From a checkpoint of a small contrastive image-text model.
Training: normuon at rate 0.0056, 10200 steps, batches of 256.
Data: trained on drawn human figures in many poses, 195000 training examples, 13.4 epochs.
Rows from block 3 of the text encoder of a small contrastive image-text model, named by matrix and row number. Rows with one number belong to one neuron. Each number is 128 + 24 x the weight over its row's rms, rounded and kept within 0 to 255. All counts start at 0. Numbers have three digits each. After the name is the row's rms in percent of the matrix's.
After each neuron's rows are labels from the 100 texts, of 14848, where the neuron reaches its highest value: "fires on" is the input token at the peak. Only what is clearly more common there than usual is listed. The data: drawn human figures in many poses. In brackets: how many of the 100, against the usual share in percent.
# fc1: MLP up (text_encoder.blocks.3.mlp.fc1.weight, 768x128), inputs 0-63
# fc2: MLP down (text_encoder.blocks.3.mlp.fc2.weight, 128x768, transposed), outputs 0-63

fc1.364 132:137144122134120150151149089150116163120109159097169118136096143118110126130111124103113121097104160130135144135146132111153094112106159128122106091138097134144137123131126148154151128110091168
fc2.364 030:138083121116142149092111120091138115122110106132137159111161155098132146109150100141122144127154101168079153127144159119117172172129097121162114129098125143122109127181122135139114138134159111
fires on: " " (77 vs 17.5); "t" (23 vs 5.5)

fc1.384 106:138110130168120129061147140142166106129158122115111159150128151121142122086132148147156126130117083158120128101162144143156189083096186130110135127128156106114123085140097104154122134071141149
fc2.384 024:097135132132135157151108095133121118151150158118117126105127130122127107116099120142127082103146117087111098118132124114120123130142094119174096127191092141103133153115185167151141075110120149
fires on: "y" (35 vs 0.7); "r" (19 vs 8); "a" (17 vs 7.8); "e" (16 vs 6.9)

fc1.626 083:149114105116105158131122137138126136109164126136137125145194088144134131100147101132127117120090165140108075070136213111119143152091116136119133119172125137161087130104138160136116120120114131
fc2.626 173:158130185092117134144142121127154131144130096126124159135149098172114107137146119156179132092094139132128082076106136137178133113094154151125107142149139142139102106150099131122150138180149092
fires on: "a" (65 vs 7.8); "l" (13 vs 2.4)

fc1.650 098:147108139153130089117120123099132142110156116163127084129152086146153156109128159094094128178094076154109157149143167097107148154112132120133141136103114115143117125093157124147107113086108105
fc2.650 117:114127116121118181138131122152167138132152140075125154138150142114126143131115063186167114098171136073136145146135072153095155146108127126139133113129142113109131140142082142105157111159119131
fires on: "l" (44 vs 2.4); "g" (36 vs 4.1); "s" (13 vs 5)

fc1.518 118:074144096143107083112082127116126120116097095110159117127109112149147113124120085078157124130145113146126102107133138154116144140139165131080143137105169098167107147102146161133139146109120166
fc2.518 257:064137115085145097133123125110145131100115096140152117124163150148122121105120143105140141120171115149122149067129092147117143084153127148105129143136143132123131140110132143108151132123140127
fires on: "k" (38 vs 1); "p" (26 vs 3.3)

fc1.362 119:122125134139239127110103130138131110160081126092130115150149159128157090118100092147119126135102109128099082115141130160117159125125106121158153111131123125112097148164155187105085113096146132
fc2.362 308:126111147127255131106128123169121091147064128113135149140148162131125139136108132146120107114096129147104089117112093107130153148128127110139177102107137122111075128157154164113087133097122094
fires on: "i" (20 vs 6); "w" (15 vs 1.3)

fc1.368 084:130155157179084123064124098172109157126163130143135132111146131102152108114128106127118109124118133121154092094139135134158172154074159136190080116143106146108104080156160152090104124123125111
fc2.368 082:147131175083127132163128112129141143135142094136111155128159107156120115151144098147167141105089141127140108069111162134127139102080130149103116144121139128150081108138093120147155109187134111
fires on: "u" (32 vs 5.1); "a" (31 vs 7.8)

fc1.570 107:099117165115123157093146075172154117110131118101102125134144123117155119119127134108167090137133117173101124113127132076135159169096129143106122165164134092143125123153129118123122117153117162
fc2.570 034:178098111089155153098098120140130150121127142105134130105161178103152127123133106130105184165120113104157127134127129156154108148125113144137116088068133087129120119181105127117134146124122120
fires on: "n" (37 vs 7.3); "o" (20 vs 5.1)

fc1.420 086:126119169130107106072121103115136112128115125114130121151149123101096111134179125107145089196122082114119143116148203156098157102181153161138173114084114087122149100147142122120130092120153114
fc2.420 029:092112077203148137130101173095106129128127115110078120148134110117130135152105107110084161164125096157112115123158148114122121094100109127134103168140140119130111124109115152150126100131138171
fires on: "i" (83 vs 6)

fc1.231 107:110147128154116124143115081105123124148114099124115145143088102108136144154130141092117166085099116132132120109126142118104138175134139140129116141110081089131140141131139123190125197122132162
fc2.231 005:115175098129112129131142168105129172131127108144142132077115096149121098122100165090121146144144102166105106123109170152105134147113152109120066152150069108107119175108164134138132150111113115
fires on: "s" (77 vs 5); "," (14 vs 1.9); "<end>" (9 vs 1.9)

fc1.629 092:131116148120108143139096106120130119180128140167139076101154091104151147119153123074113163107114169109107108124103198162138100142105099165121104114144097109156135153155155143129156125116116134
fc2.629 018:145163100151130136127168142102152140111158136088092127124128147118109124153095146170145115132131096136146133091124108153111144104083197111153123140109117152084156123113126116134128128116141130
fires on: "a" (100 vs 7.8)

fc1.392 081:097183100181120168119156110113153121164126115140118118162116112109153108111151089134122057110100164138139114134099127097117110180144155108096128115112135078115152138112149124156150151102124125
fc2.392 014:148106117093125124036124153144097111126152138124099147102106144127120151150159153133140136103152122118191116136120125126144132111126154146113117134155105117087106118138062111154150125126132107
fires on: "h" (100 vs 0.7)

fc1.579 086:153128107121112152107162089120111132095098147124160152124132157110132113164129096123151104063147154099123124149100091109114104144159124126125128161115077118171111131189149132153114155090099178
fc2.579 020:096086143171122147082084113156140152137115107128103125156093089131144146124130133157174104100097130144134130125138174129121149188132139154155123114205133121121147155093129107146090131114129130
fires on: "a" (35 vs 7.8); "e" (26 vs 6.9); "p" (10 vs 3.3); "k" (9 vs 1)

fc1.495 118:115165119114137133134145126139142163134141086131144138127107107145160129126152084082132116141128127134072110090127152087096142151161122095133098123129093138110150126114172111147135185133133138
fc2.495 151:133109136169119172132102107155089124139148168082103167114128078175106147133105145114093156096108137140128126109151135180145151094109143097096154146128133100138124120099081123118135145111153147
fires on: "<end>" (47 vs 1.9); "," (33 vs 1.9)

fc1.272 124:139159083123094139130159159102143151158076155155167119143140150149164113107141153131124124162126122130108118143132178122121108111115104062144133147125116144085130128149134149170107144170132105
fc2.272 106:140129113127085136128141107151151162156058149113150166161079141142155129131141154148176149173140105117145138183098135125112119129123107065105126145100138125107105116117146149153099132185105093
fires on: "s" (45 vs 5); "n" (42 vs 7.3)

fc1.28 101:071115128153169152168129154136121118144136087146115118055117114115095163147119110112108152149137108136090139096144139138151128101142131142153121126136150125131113090116123188129113129124142114
fc2.28 040:174102174108110124073123122134107129109139111126110137117119143114098121109112134101130155135084136119148154092103131156106130130142139164136143127133107148156166143121119189100121149122145118
fires on: "," (43 vs 1.9); "p" (40 vs 3.3); "l" (13 vs 2.4)

fc1.296 092:124162119182125132129097122187108175130095162116101130126144118117131140141122089100112167145126139138147120123147152122166076122123094152116135075088102179160124138111110139137138124148109130
fc2.296 029:131161137148143121153108111212128133084098132127122104111145128139147126167123108125111198163112145127144157114162141169147149136176129116110144088116071126145128112093139154122133122115103124
fires on: "w" (66 vs 1.3); "p" (26 vs 3.3)

fc1.197 108:136129129110132082106107155100139133114153104160125094124116089141143141108116158070113139168083092163098144117129171082135142155116151128144143149144122088125137139129176153149101136105144109
fc2.197 196:108134127104128167137127122141142131138157155085123152141143154109121162130101070182151114128158148071149164140150077148100143148118123135142138102123161113108118121146060141103142127161128127
fires on: "l" (57 vs 2.4); "g" (43 vs 4.1)

fc1.756 123:112141127117121166161104102099156152133092117148162121153118134110120091105114110132090165151127160116140114108116189100127159174107160099144162123136120153143109133105123102119113135077092113
fc2.756 194:136131154102098104113143135135140143108088168137183142163166137109101130123090136132112140114139145102153127097111148113129167167122179101131153103113140126141123131111117062099120122086083103
fires on: "b" (17 vs 1.1)

fc1.148 180:114122152119116148140114110130126140135122073098108109135128182111157145092141128110087099158159155157123151111141126088156086146142138128082161169130119152141118100142108134151060125115109137
fc2.148 304:106134118130113139129087144126109124151109063101147109123147156151145134100140144117114077128184157106128135111137131138127147142150118111100125147133147131112120140113148137159097110135107161
fires on: "n" (42 vs 7.3); "t" (15 vs 5.5)

fc1.562 133:077158139127155119123119131155162157101137091125147097151062147105125127132158101096141122151140081144135113107119122118084150145149183112109147102104094172115156091122178102137128121140143135
fc2.562 029:106121148149154136109093142137103111121122135100121135111110081133107125145122095100104134093143158110124131161154122159142096145100125123104139154142118078146089163086122109145112128153106175
fires on: "<end>" (69 vs 1.9); "t" (12 vs 5.5); "y" (10 vs 0.7)

fc1.104 086:156121163172127126087140132102133135097095122144115115134119123160126124108107144086147126149167136121161113135085134099179137153140142161126126105111122110151133132162146152114111182120107117
fc2.104 045:153153166118194133104147081107118116120145136123116090139134126150159129135087151112130155142171120121082102179177111102120106118098134165111156094152089131126094122157121125107108137118152120
fires on: "a" (86 vs 7.8)

fc1.282 093:128133125123229130107114101124112114161068104124165150150140132115172124129112130143104126155111105131105087109167138134129152119133119130141132100138139130151072124145142165084106143093136151
fc2.282 100:119108138138255137114092117165113103140064128111135145126154149149123130137119114127109113091111152131110092131124105138121155152127100091133173117124138107112068143126138171089087147121106094
fires on: "a" (31 vs 7.8); "l" (8 vs 2.4)

fc1.398 141:198106143132139134099102107128133118141118139123105093169128123116100089155158110099144124114142118162136143129125144158092151133161099178157142123102114124108124130164163106085107119171114108
fc2.398 009:119115131133113126135134199134147134120141135112092164130075127101139154145098101112129156129156097123084112139109135167100137153177133129119156152101126128123105158142166154146098144123108133
fires on: "i" (95 vs 6)

fc1.526 108:121129123177081127135138113121089158103091154117131126097150138104166146117080109110098131125156122155126203140138118125107131142148156118149151102122110135098150121132149136116112152085159179
fc2.526 147:094147110153118123101117126133098172165075120135113098082108129147125125134074176106129117124153080119107178149156133143114122145159155113130130128132102113112153160098118114100158138083156144
fires on: "o" (43 vs 5.1); "b" (31 vs 1.1); "t" (14 vs 5.5)

fc1.565 078:175123120143113087116133097103108129125146125099121119165112127166100125109097105119119166127091131164093147122115164121086117127081136120133144158116133162150144127169144152136090176164144156
fc2.565 047:143096103134137053149157150135079129155136143129119143179119134127132143153133144125143151124116122111090170138128145101136142134147104160141130110144106142085101124118133123094130126145132137
fires on: "u" (53 vs 5.1); "h" (13 vs 0.7); "p" (12 vs 3.3)

fc1.61 096:108131100172133091145102121193112149130111156144087111076150105098118156124111113113143169165136137157131134127154179106130104114115053129136169081113113143147140094121102146130133116132118136
fc2.61 054:153164115157116097126118123222136091091087133110099079076137118134152118143115072140123172149105167121156129133129137151158138150152120102124137112074114123153126147116160141097144125128116132
fires on: "l" (29 vs 2.4); "t" (17 vs 5.5); "i" (16 vs 6)

fc1.127 090:085172117131084117116109088110135184119111082116125137131122170125123111111161141125137123145106170113136146122161121088128138159092090125144147144115144112143140093114097152102111143105117142
fc2.127 071:085135128117102091136142092129153157136120117137089142155150165094144127136127121136131110091103130117108139114098143150071112166140118132140139117124130117102128111065145123102099123096137101
fires on: "e" (48 vs 6.9); "g" (32 vs 4.1); "l" (7 vs 2.4)

fc1.59 099:165162103110156134120123130116103133126142123172142092130117129111155108118117151097110131138127112135151113090137140132163156106114129097143149156118114142103123086133117133117155084124145158
fc2.59 052:089093152192094140148135113142137121142105151095089132119097125133103136160121162126162153134152095108121141162097160104137103143128133114116153127136150066155100121110156146141098131139112106
fires on: "w" (33 vs 1.3); "n" (23 vs 7.3); "d" (21 vs 2.7)

fc1.545 083:169149099121072148127139148112146170175070147137155112142156127139169117127143132142136141149173117101108103156140179116138121115133106063136135161101122143092125117168122146156129118171121100
fc2.545 048:141105119161084120154125115169130169155058154121146156141100121164128130149120168126175158170123100127130133176100169126142096121123101073117148130108128102122097117131147144157099138182112094
fires on: "n" (31 vs 7.3); "s" (25 vs 5)

fc1.508 146:137130111126149159127129119105126115101123124184135129115107117114167139122127153089101110134120129134131148084113170168128145128158162145112089130072092136099121085129124143128130113099130144
fc2.508 030:084108135208110145121091057124133105149112144100114149109147128105125112146128138112161165127142106120143129166130162120142137145121107130129129094156139122179120126093141139125124108120098124
fires on: "p" (61 vs 3.3); "t" (23 vs 5.5)

fc1.15 119:150161103132099143070130090129108160134109123138122147152121137114124122158127121100130125113120171144107132161118164143140147176135144139088127136149117132155094138200122109094114158139140111
fc2.15 009:161172142144119117145194168112094131144148143108111135141122184103095175167126157102139119129124111097142126126167099121124107088123135127170116132138107114127138143128112108111116116141100136
fires on: "s" (60 vs 5); "d" (24 vs 2.7); "p" (8 vs 3.3)

fc1.618 153:165147083123092144133119143114123159147074149165165119141131128156169131123130146134117120162131115134111120141160186139138113112118104073140109144128119138090141122130145152156110139154123097
fc2.618 144:128129129133074146137137107173150168148054151106144156160093128131135143134132163145181149161142103129131150177079154119116110119111100072101144138118130111109102130127141150149097128188101106
fires on: "s" (57 vs 5); "n" (32 vs 7.3)

fc1.64 144:131168147161098135127137178099116153132148133073118102125103151099109136117141155131140131158140117116133122108129114122150137082119146125197141107124148129083115120156101128102134110111150108
fc2.64 054:130105119114115140120070057117134099128134115165142115124157085145149111142148085128107138122132141137091133136163173162135122182131109171077143161107118110185098126114140135164134156112076126
fires on: "y" (42 vs 0.7); "e" (38 vs 6.9); "p" (15 vs 3.3)

fc1.636 076:164116147161134130120139123099143138164135130166111142128145115122132173117160084141147108111109148125119125093133120122125108169120113132120147180155150121156134153145117097158054151083143151
fc2.636 030:156143096111161147159133158096118146130136171140103104132137110079104153126161129119187155137095159090145096094121115132116140103135119142145108181101107134125184131094096094145086083136146130
fires on: "t" (29 vs 5.5); "n" (22 vs 7.3); "o" (14 vs 5.1)

fc1.475 080:111150144146166103102133140135144125155132140103104109105145157139150118132095117134140127094123116130136109129118144137120172126117134082179192115093134137156129165140163154152104115150120116
fc2.475 035:081121134117252141152146128156136089140083115099128151150135142108135131135147116142128108128112134137104104128116095085129116162134141102122140085100127183140112128141105140129096149120111088
fires on: "w" (96 vs 1.3)

fc1.70 224:090132107168120154147116120113126092147121096132080159157112091108136169135159120103120176098112139113143127105130134096089134179147122125124130110131120077151132173125116107139121157145151125
fc2.70 037:121115126118110155112082080126128141175134096126129131126136075137138113077163143143112073173138098165164139143165131158139134127153115163117113176118090117122161085118105117141165132123150115
fires on: "h" (100 vs 0.7)

fc1.728 124:106125154114119142114128110127120149121108070111112111139150174115161150073151123102082107132153160152140156121140121090163072133132134135090162159140109152152120104130116139148058128120105142
fc2.728 120:118126116129119144108108142136114112160113070107138117111145147152145113114146154130121064123185150093153141112164133144127136127149128108092124153131137105111129144112149127160091100134100163
fires on: "n" (58 vs 7.3); "t" (17 vs 5.5)

fc1.634 067:122126118164088124092124140125131147186113153142142138178115110173139120137097148158097119125101123158150136142159156129149174097108133123094171158140143116162141098113133153137095186110127139
fc2.634 009:145168155147120119146173145135156111121106156163121094106136132119120102121119169097163135155150096127090118133149159125127152099135124125145133079106086113149130127100122143097116089112111130
fires on: "p" (23 vs 3.3); "g" (20 vs 4.1); "o" (19 vs 5.1)

fc1.592 090:116117130128083154079120133105099099138082189155149119099166129131115167124156111139144102138136139133119108122199151100144132149122132158084142159175106083136130135106136182113156173149115128
fc2.592 222:128164134165112126158125123150119139124129130131140019134152151117085122119125137106131150124103087148114129102099129138134189104123154117171143145112122144112109110134141144116138113114121102
fires on: "d" (29 vs 2.7); "i" (26 vs 6); "w" (24 vs 1.3); "b" (10 vs 1.1)

fc1.494 096:160138064152105173122130107118126128129059150184150146155119140135155130132118169133138134152136130170093127160149187142157125106103127076155119143132113145102146105142111158108095143150116112
fc2.494 063:122135126132069134116117116156122180148066128087167146164119119132150123137122147126165166169130108136111148178100149146103119111115082075123125158127148123100107110139162164136092143168102091
fires on: "n" (51 vs 7.3); "s" (19 vs 5); "h" (7 vs 0.7)

fc1.348 126:057128137187140158085148105138148136123122115122131150170078124110156109114109134135119104162140095152196143099118099143112143127107157149116134107068131129126100089120108131157129103116138154
fc2.348 013:116079127125143118090083126157140145149126159130094116096146133106118145121120111112125155098113133133112116122143177076174123163095138143142155119142123120147145121159145106127130107101137151
fires on: "k" (38 vs 1); "o" (13 vs 5.1)

fc1.597 089:094152121115085124143109111136143139125122088143127132142141146129142135096169138101142103089121151159107124112174161086127144150079104149134161160126141090119145083088112144122104137127136141
fc2.597 071:090114141109094095131150128130144176119118130148064141166155164113147165133116117130146098091121134138113138113107137126068134165137087132138137131112153117107115105101125133113099119097163116
fires on: "e" (61 vs 6.9); "g" (16 vs 4.1)

fc1.540 113:101101119127138171119152124081148131098144152162128131138111136113117135138140126120101101135108111178151159131098103098111144144161105141162129118138086158138152084137109111092179150133169127
fc2.540 281:093143112155133132124118136112136156097138178139149136098125099167073114147143149094139138123138125138128143123105094156112152107147110117142111083113155133145144103100173105104211133155187097
fires on: " " (43 vs 17.5); "i" (17 vs 6); "t" (11 vs 5.5)

fc1.645 159:120110124175127138109095097108136095124094090150089152170107136109132146150160112097126178118109124131148123107117146100066142175143141144119114127124105071164110158124145085156128159152140125
fc2.645 020:136154136142152140139108134111135146104147104131114123101149160141105118125128135121116150185174078137121126111134116177146127096135104137143097149075108152109151092167144103146139145152102102
fires on: "p" (88 vs 3.3)

fc1.485 135:124168140096088172112113120127152118144144113102113109128118123108136098115131090135104129172131109168134101142177120122131092109122150113126133151147122128128141123146098143163116112107172133
fc2.485 277:137148155101091162126140139144132173098147126174152114088128117144129122092135138081141135134160103138163067168126105129148106100123189137128120095135121112123134162124103109144090122099106128
fires on: "d" (100 vs 2.7)

fc1.218 082:119106121150106095089094107059095129176148118134154151145119121076116101139153173148130135147158094131133132158062127081126122130108096135140144100126160093159113176090175140145112113130142124
fc2.218 036:116101178097104109092115131081130122141138091130157177167158145127124144090138138127138124108173117126105142123118078127138168122130159137128092131142150106139115141154148082092081135153159101
fires on: "r" (95 vs 8)

fc1.318 144:142131155125117169137111100153173117133083123135089095100106125117136128134134115145127118132151126136118149113101105112147151134152162119104153147120105111143100120101149088143091144101137074
fc2.318 294:138117107092115146127118124162185127174083158159120108110136093128147113122115136167136128124136108157096147114108099130155144108127138117125117111163144106152129181125123116129096123119147099
fires on: "t" (61 vs 5.5)

fc1.338 102:112133101102102126097129086124166091151128117121181141096140064132116177111143138080148118153131156139081114131126137124158126137145119151168171171087111098153154099125146142109140132112103149
fc2.338 011:167069132125149165110160133100155133131113132171126140160109161086145087085158145143112094120166135136163122160109137104118119171121141141155109108154093129120135171150097114129151096149124125
fires on: "e" (54 vs 6.9); "o" (24 vs 5.1)

fc1.688 143:151118121117133138149126107094125122146148170144148142111147125114127146134160054131198079131130147102148116073139136108131112140132160132159135168095150126145155111173115099158038149078176142
fc2.688 197:151155135138158144153121122088130138137157161148132091143139121105095112124170090130180136140111177078144107106127132129118149120142149144146131181107111102120185118122100094128025133111138136
fires on: " " (83 vs 17.5)

fc1.474 152:129168127157113122138128185113126141138150137059127074128091156090109116109121156136128111152126103125128098106126122113169116088110160116194129120114152136083155105142130133119147114112143118
fc2.474 034:124097119105103136129079044116140098128138130168134107118150093143146128154159093135111134116141129135087143147172157165125116176144108172080147160119113121195100113111127134143131147123093122
fires on: "," (46 vs 1.9); "s" (41 vs 5); "y" (8 vs 0.7)

fc1.350 094:137134122161118140113108127112148091107099116165117152079169131131131080086142090137161092085136163172118110154096198135124116121149148121077146131103107124140134147136116108074102153129122154
fc2.350 019:166156103120146126133151127098098117161136160122135099160096135121127095137113112135148114168096127102149080104136116141137141117151076151120091136138120138102152122088118142105135136140132114
fires on: "r" (78 vs 8); "e" (16 vs 6.9)

fc1.248 076:075151129109106163146130096115125190117125117101071099184104152098105108135117131142123101107104147119178142146127178115075155149112127112116154128153123125107143092102103176115124135119114152
fc2.248 054:092151144121113110160139130127132168079118133122060136147164137120151166122102109106151108077117131139094141102125123156057154135145071111130131118130193112099121094114135143115106112117154130
fires on: "g" (65 vs 4.1); "l" (14 vs 2.4)

fc1.506 113:108138121154124168124103090125130131125144071146132115164090104096147155153141104102111106126121122093144103119099131125081116211123145118100155127092122093156129171077135118146140179128162140
fc2.506 011:156117103118107136172077175107104143113114118151131107097158113114141154146146149126115145150135137116100128112124182160142149161125151101129083126137107080107138105121193115136156132146154088
fires on: "h" (100 vs 0.7)

fc1.91 188:108137125107146113111136091107104125146146131091160130098162122114128110157149126119104139132105145139136128134134157086149097106136116090160130110098117118150110122126111133116115077113130140
fc2.91 010:117122128144126134071157166092110090151109133124086157140077149128143127115128132122153106111142098143134128137133145123123088137132105144105136147143098209160111116129106110200183144116122152
fires on: "p" (86 vs 3.3); "h" (8 vs 0.7)

fc1.437 183:113114139110111138128128123111125121144123068124106094138156193115164144093156126117085091159158157166143144121149135088154094130141115137095168167131118151123105106149104129143053132120121142
fc2.437 306:105122115126107134103098148133106119155110074097151111118142142159155130103147154124125077119182154106148136106153137137129143138136125110095119151130148110112121136111144134160086109132104180
fires on: "r" (48 vs 8); "n" (29 vs 7.3)

fc1.281 139:085145104134111084124079137113126103126096105113151114115115105143135109117108081091148135117152128133125127096133166147105141086106147131090145166119162102150106142120159173141145144108102143
fc2.281 396:078126103085135092115117134101151135097118102145149112129169158142124136119130135109123129130180099163132150073134097129130140081160121164097124123115140141123136127128136134111147128127148117
fires on: "k" (32 vs 1); "l" (21 vs 2.4); "t" (17 vs 5.5)

fc1.482 115:127182134144098115100103129155055157144121136141137114118140124107147114124068134096108095142151138150128173133149125135128130139145125108140154104121117108129139114141152144063107114131155106
fc2.482 099:116136112175107138141117124107100141131067160130117088102145145119135172127088179111108119128156093117114181156135120136136127141139177102118137117134099087119146162108158106101149122069142135
fires on: "b" (82 vs 1.1); "o" (13 vs 5.1)

fc1.253 164:095118116166109155157106107122130108149133093118090159182103092106124152140139133095104171103089132139127128119144129087101154174138111133124133118149122091157127166121114089139120156142136135
fc2.253 020:083128109119118156096057084126120172167110094145124135122118069129132117095148133111087099169123103192168147136156154159148122121131126160110120134147085119123123126140083119128130176106167129
fires on: "b" (55 vs 1.1); "u" (35 vs 5.1); "p" (10 vs 3.3)

fc1.753 102:112095135124079161118146122166104117082102169117123163145133120107169159119134105133132160109155130128133126118151082122142131114138102145160116114148125118106131151118153184109084152098141130
fc2.753 028:106135150136163105105130154107151091106151098136142115129135108130119146130133140096123102096141139127122127165112131123105201158126146165107136085119127154107136134158142112118088130101129150
fires on: "o" (71 vs 5.1); "b" (26 vs 1.1)

fc1.122 106:128099121168074181113140108115094088126102158120101168125096089133111112173126164117136121107093140171136084081155142135137125133133167130111177121151127094137127122132135102094117125114141140
fc2.122 049:124123092130095156120163142109105136130094099137147119119131106154148121168124102098167091150085144154128129089116116129160098113113147099131112085108135168109153100138149101113122147126149134
fires on: "d" (24 vs 2.7); "s" (22 vs 5); "g" (19 vs 4.1)

fc1.694 103:141125142127107168147144111158169112138077146151092111092123166144142123121129105132127146122125113136112168120133109153117142129127131135123144145124117119139088114122138069148083129122117087
fc2.694 121:141107105096118146121116128164177144178085151152124122105149092106144132134117133155147139114158118146106136097112086132170132103138138105142118095158127114158134183118123109119094109119147100
fires on: "t" (58 vs 5.5)

fc1.331 131:176114137152135149085130043117134105087085144136102144152118137128124131155191131102139157131109104137126145119108169107056139143140119125112128096132115130176118135124138119120107142143124112
fc2.331 015:130064069155117133134115148085165166150142117114109135086145123138151139121150146137133135111161069169087126120111121120152129109132093112148124133123084142152139132133133143167116136087132147
fires on: "w" (38 vs 1.3); "o" (26 vs 5.1); "d" (19 vs 2.7); "y" (12 vs 0.7)

fc1.106 127:079159149187126147119152143136121132095131120083121124132072145100126142150127143125149097168137102100158136115092105144137162092133170136150112121122131150116132088106137150103105130103123101
fc2.106 027:138100138105124151100067061112149113132134131137123116139152111127151129125149099125111148115114146147100131138157160140135106195126121184106152149089124114168080152141141134136131154112096128
fires on: "t" (47 vs 5.5); "r" (37 vs 8)

fc1.660 099:154146093145129113144111125195112191113125137165118100113161120103153158165100106117129115137134140140080127133122151112133117128123067130113166125125110171145148102116126150114137117155098128
fc2.660 033:146167136114134100094142078192111128097112129114095117091151116125139109166125103142108176179106149133172138129129105152169117138160089112115182097102103131156118149155120133115149146139127136
fires on: "w" (60 vs 1.3); "t" (29 vs 5.5); "p" (11 vs 3.3)

fc1.400 090:123155087138104088138085134108132106096080111109162118132151120147099104141107108079163166115168122143122124126135144174155154101131129119110162130109154124145135130136153167143150126071105144
fc2.400 155:077140112095140110113135133121151131113123100142134110141157154143108155093123149113132138109171094159134138076122090135120147087171141158111118144133133130121138138123127158094153152119135117
fires on: "k" (48 vs 1); "t" (14 vs 5.5); "h" (7 vs 0.7)

fc1.316 100:110146158144137101069124134143151117140158159125123107098129139149127126139082118130138135067133106156109104129131141174099149167109116087142167133090115108144123171162150135142103107132133138
fc2.316 048:105107141114221116174146163142159112132083105121120135162131167137133139105146122154122092157126133131132098145109108067168106137110134118142146113119111151157111133124159121133124130121100099
fires on: "w" (87 vs 1.3); "h" (8 vs 0.7)

fc1.229 113:100124139135141125077119125146157115143130109095156138148102106135129111104153121126150045154155112186129112127162110084120137160125123137125158151109178085134133144128091111112135168132115173
fc2.229 034:114134149089162135128157157094144111132118120087085123129107130121107125150142069138104162143116109095194134124120115105139130099148166146139141088114123104112145096154163125181130148105128170
fires on: "n" (24 vs 7.3); "o" (22 vs 5.1); "e" (16 vs 6.9); "k" (8 vs 1)

fc1.50 121:113111102177125139125124168130143109095096114145137104193115116120166117075132094109119113132110121112148104120122144113120153151107105140121120138165157122136135129101143114166142148120158145
fc2.50 016:105141145102119141149164151125148133126154125151101136095128131136114101118119129131117131126119083134098143118128087115146093098121125125154141130136083129104100134140140161160113122123126148
fires on: "w" (100 vs 1.3)

fc1.402 149:156128132157173119138148125094116144124131127135127115119088124142168151120103138084156132138173155104129094182106160089146121161128153161136159092118111133138106101123153136138124160096090111
fc2.402 434:178151166108204128113137102113128122133136155134119094135125129163154136113078138108145149154155132098126086185163105097116108137129148168122135089155105138116115130128120128133116143136146101
fires on: "a" (69 vs 7.8); "u" (13 vs 5.1)

fc1.381 085:102148137145110132129110136124157132100137099119118127167103144141101131159124161112142137143145083102096121151137177107097195086146117141141148147113088132160119107178116119107116128112126135
fc2.381 011:149086114150141136072129107134137130149103117167111146154095092112098163117137139132158124112124081146174127135130155129119135110136135148139130145138107098150117131099090119185129106107141154
fires on: "i" (80 vs 6)

fc1.0 132:093078108135128117107121128022113156152157090147164159162139114085109115128121154138145097130172084149111111155113135108127132120127111125158104114153121124157128171132149145115091110146131145
fc2.0 234:114118148084123112114110118057147132150131096112161144176141116130098111099124138127113106099162125127093163139096097138127155090131145109115093109176145133135114154114143104109076125168153114
fires on: "r" (67 vs 8); "p" (28 vs 3.3)

fc1.8 089:138119142183123163110129148146125115156142132095118135128120087126136145147138154149133112152137140099110100127142137140107150167126124089119118102115170172149121132108150142154139143116131139
fc2.8 070:141148141154139193136126146151134141127126119112153121115127116170147121131124152123088085128105184149153121128116095132133160161131105091136125088130117144132116130112134116121123121151129152
fires on: "e" (56 vs 6.9); "i" (19 vs 6); "d" (8 vs 2.7)

fc1.228 127:099174126138137126116148130115149185121147102100149123108111130165139105101133075103129136166154135107084116109124149114119115123144137084153122107121103153111134109133173094137130172116149127
fc2.228 247:140110132182115172094104107147117105163145170077090169131145091145108142119114150128109148113100132152144125109142142173144144092119134105087136148136122088137125141106081122106155138113155153
fires on: "," (42 vs 1.9); "<end>" (38 vs 1.9)

fc1.748 097:131118081145118150112095106116127099163126082078104106189105107145115113132114102165123093125154118134174078134116127139123127140158177134119145152098123125135159116096150152151139131117134135
fc2.748 027:139134187077101149145178140123118115074120149165109125121113147111137119117123101111147122160114117122137148146102099120119110103144098161127128176097133160066124121139148081147147139139103122
fires on: "s" (36 vs 5); "<end>" (35 vs 1.9); "," (29 vs 1.9)

fc1.679 098:098127136132099153142145129119127202117102093104073127174118150090123117122119115124128108130132169133176139128140173106085168144118114118113131121150136131103143094107132149086080160119125117
fc2.679 097:081137145143104083101131130130158163121120127130073133147165163111151139119134115114142125075117136133106142103121144136081117153121098124131141130122197092107105097116155130109098142097141140
fires on: "g" (71 vs 4.1); "l" (15 vs 2.4)

fc1.315 094:093135096154140142114122121165134123139109142099088110130133086083152154125115094122112150159130122173170114103131160106139092137118107133124147118067116158140102086131128179150156121116118144
fc2.315 060:161154124151145112154130126222149108089089121111110084084111122121135134146111098135121158152113158126130137106148147185138138152151118110114149119090111101134151137117145143105161143128086145
fires on: "e" (18 vs 6.9); "k" (8 vs 1)